From a checkpoint of a small image classifier.
Training: muon at rate 0.036, 8200 steps, batches of 512, held-out accuracy 100%.
Data: trained on simulated telescope pictures of galaxies, 195000 training examples, 21.5 epochs.
Rows from block 7 of a small image classifier, named by matrix and row number. Rows with one number belong to one channel. Each number is 128 + 32 x the weight over its row's rms, rounded and kept within 0 to 255. All counts start at 0.
After each channel's rows are labels from the 100 images, of 14848, where the channel reaches its highest value: "responds to" is what is common among them. Only what is clearly more common there than usual is listed. The data: simulated telescope pictures of galaxies. In brackets: how many of the 100.
# convs1: grouped (4 groups) 3x3 conv (model.blocks.7.convs.1.weight, 144x36x3x3, each kernel summed), inputs within the group 0-35
# convs2: expand pointwise conv (model.blocks.7.convs.2.weight, 144x144x1x1, transposed), outputs 0-71

convs1.103 [137 110 113  60 128 113 110 157 117 113 171 120  93  69 157 111  89  94 116 172 143 108 122 142 101 148 111  62 151 118 150  84  84  60 104 105]
convs2.103 [ 90 123 127 134  92  89 107 115 124 142  92  83 100 104  74 180  90  87  58  50 135 180  78 182 109 107 121 150 134 119 105  40  88 122  69 142 156 137 101 158  88  89 144 157 105 188  97 126 115 105 168 110  84 141 110  92 171 109 113 136  87 115 128 151 103 107 146 103 117 105 161 152]
responds to: ring galaxy (99); tilted (57)

convs1.48 [141 190 116 202 107  66 114 135 162  81 124 152  92 191 140 165 149 173  89 129 167 127 135 163  95 108 130 151 131 150 147 155 116 100 102 130]
convs2.48 [144 123 153 152 126 137  89 133 115 120 147  87 165 151 139  70 173 141 123 134 143 165  59 126 128 134 155 152 141 105 122 166 130 129 124 163 102 102 113 152 176  40  93  57 131 160 100 141 154 190 131 154 157 214 145  97 143 152 120 117  61 122 111 156 128 143  89 131  72 129 143  70]
responds to: winding: clockwise outward (99); tilted (58); many-armed spiral (42); two-armed spiral (39)

convs1.13 [ 95 165  94  59 123 129  96 125 126  92  53  95 132 131 102  89 132 137 133  91  85 157 145 115  86 115 143 107 119 207 113 132 156  80 132 150]
convs2.13 [ 98 150 151 193 147 114 132 108 160 127 131   7 138 209 147 114 128 122 114 131 136 148  99 117 111 127 125 125 152 121 131  82 119 135 132 114 150 142 155 159 164 107 110 123  53 117 134 169 108 101  67 153  53 143 113 135 144  63  90 167  83 100 130 138 104 110 108  93 139  91 121  99]
responds to: ring galaxy (93)

convs1.101 [ 74  84  58  93 105 114 132 156 120 142 123 116  76 121 114 103  90  70 132 153 173 117 102  89 145 147  80 137 121 104  92 131 119  62 117  98]
convs2.101 [118 113  93 170 122 122 153  81 188 140 165  86 144 136  80 114 134 114 136 168 126 115 137 150 111 117 146 116  96 155 109 115 140  98 181 162 145 131  79 160  91  80 118 145 105  55 110 111 138  87 120 142 101 121 110 129  89 183 175 104 102 118  94  70 115 155  76 114 118 125 155  84]
responds to: ring galaxy (47); tilted (44)

convs1.53 [127 185 184 111 106 145  93 105  83 129 166 110  97 140 166 141 100 145 137 125 176 178 134 161 105 142 162 188  52 147 148 141  94 146 132 112]
convs2.53 [125  96 125 192 143  90 148 133 129 173 109 209 146 181 180 143 161 127 122  80 158 146 140 116 124 123  99 165 139 130 173 158 132 121 136 138 181 150 150 123  70 127 146 147 164 128  99 135 108 123 166 233 144 128 125 169 119 191 137 163  92  74 205 147 137 121 201 157 154 143  98 153]
responds to: winding: clockwise outward (100); small (73); two-armed spiral (47); many-armed spiral (42)

convs1.71 [163  71 184 103  72  95 113  84  99 115 154 126 107  96  81 124 144 132  89 131  87 124 157 104  87 116  71 107  90 133  91 183 134 109 121 120]
convs2.71 [140 108  61 126 126 129 136 103 130  93 142 107 108  73 119 154 112 153  87 143  95 108  97  64 127 135  76 142 119  64  81  90 155 132  94 147 122 125 146 160 103 116 132 119  98 109 114 116 162 112  73 168  90 130 160 105 157 135 149 154 113  97 129 167 118 154 135  66 119 130 189 129]
responds to: ring galaxy (53); tilted (46)

convs1.109 [102 139 111 160 192 155 113 134 167 168 150 141 149  90  77  98 120  77 160  87 150 152 142 122 141 126  54 114 145 207 108 120 114 139 105 141]
convs2.109 [117 124 162 168 167  74 151 109  54 132  95 134 117 132 179 123  37 111 122 118 205 104  71  71 110 149 108  93 126 153 105 150 101 161  87 109 156 102 143 157 132 142 124 170 185 118 120 151 117 142 113 171 140 166 120 159 105 196  69 110  86 122 115 136  99 161 144 166 155 148 102 118]
responds to: winding: clockwise outward (100); small (64); many-armed spiral (56); tilted (50)

convs1.143 [115 151 135 127 182  76 138 116  64 149  87 150 227  93 154 130  99 129 105 148 110 144 115 123 121 155 142  99 140 113 130 103 151  91  85 182]
convs2.143 [118 112 131  99 159 106  89 137 101 122 157 147 135 190 119 145  74  80 131  95 120 132  84 100 129 131  80 184 122  94 198 149 132  95  39 132 154 113 129 136 111 158 160 135 122  78 159 102 167  99 129 136 140 147 120 128  87 104 158 152 129  70 239 199 110 143 206 102 132 157 128 102]
responds to: winding: clockwise outward (100); small (77); two-armed spiral (62); tilted (39)

convs1.8 [132 109 106 132 129 129 127  92 110  59 121 124  47 122 130 181 117 183 154  86 104 100 186 105  98 103  91  81 110 155 105 138 123  84 119 106]
convs2.8 [117  96 113 154 111 102  84 155 127 108 150 146 151 133 109 119 121 110 124 139 144 135 112  58 157 172 106 107 150  66  94 122  76 115  92  93 103  77 154 120 101 177 151  99  82  68 156  93 104 117 106 204 106  75 151 145 140  60 102 105 157  89 113 143 144  57 145 106  81 115 154  79]
responds to: winding: anticlockwise outward (100); small (73); many-armed spiral (60); two-armed spiral (28)

convs1.42 [100 162 117 171 130 126 149 165 155 121  77 105 104 141 103 167 134 116 137 159 223 140 107 121  89 121 120 182 119 190 136 100 162 141 160 171]
convs2.42 [132 106 107 175 130 127 119 138  63 127 122 175 169 156 110 101 160  99 135 124 139  97 162 156 114 122  87 121 137  79 113 102 163 102 145 109 142  90 132 142 196  54 151  87 133  96 142 113 151 131 183 157 126 114 123 153  97  78 123 239 136  94 140 121 117 176 131 126 135 146 148 184]
responds to: winding: anticlockwise outward (100); tilted (67); small (62); many-armed spiral (61)

convs1.142 [106  60 158 166 176 143 134  92 159 142 135  92 119 155 111 123 145  79 132 106 108 103 118 109 172 134  82  99 136 133 125  61  62 144  89 170]
convs2.142 [143 134 106 125 130 125 156 152 100 148 139 103 140 133 141 130 131 129 124 185 140 129 148 183 170 108  94 141 151 157  91  73 124 148 118 120   0 143 139  67 139 109 126 114  80 126 111 110 171 118 155 113  73 115 154 118 109  56  99 140 153 132 127  88 131 124 110 146  96 111 145 131]
responds to: winding: anticlockwise outward (100); many-armed spiral (46); barred spiral (31)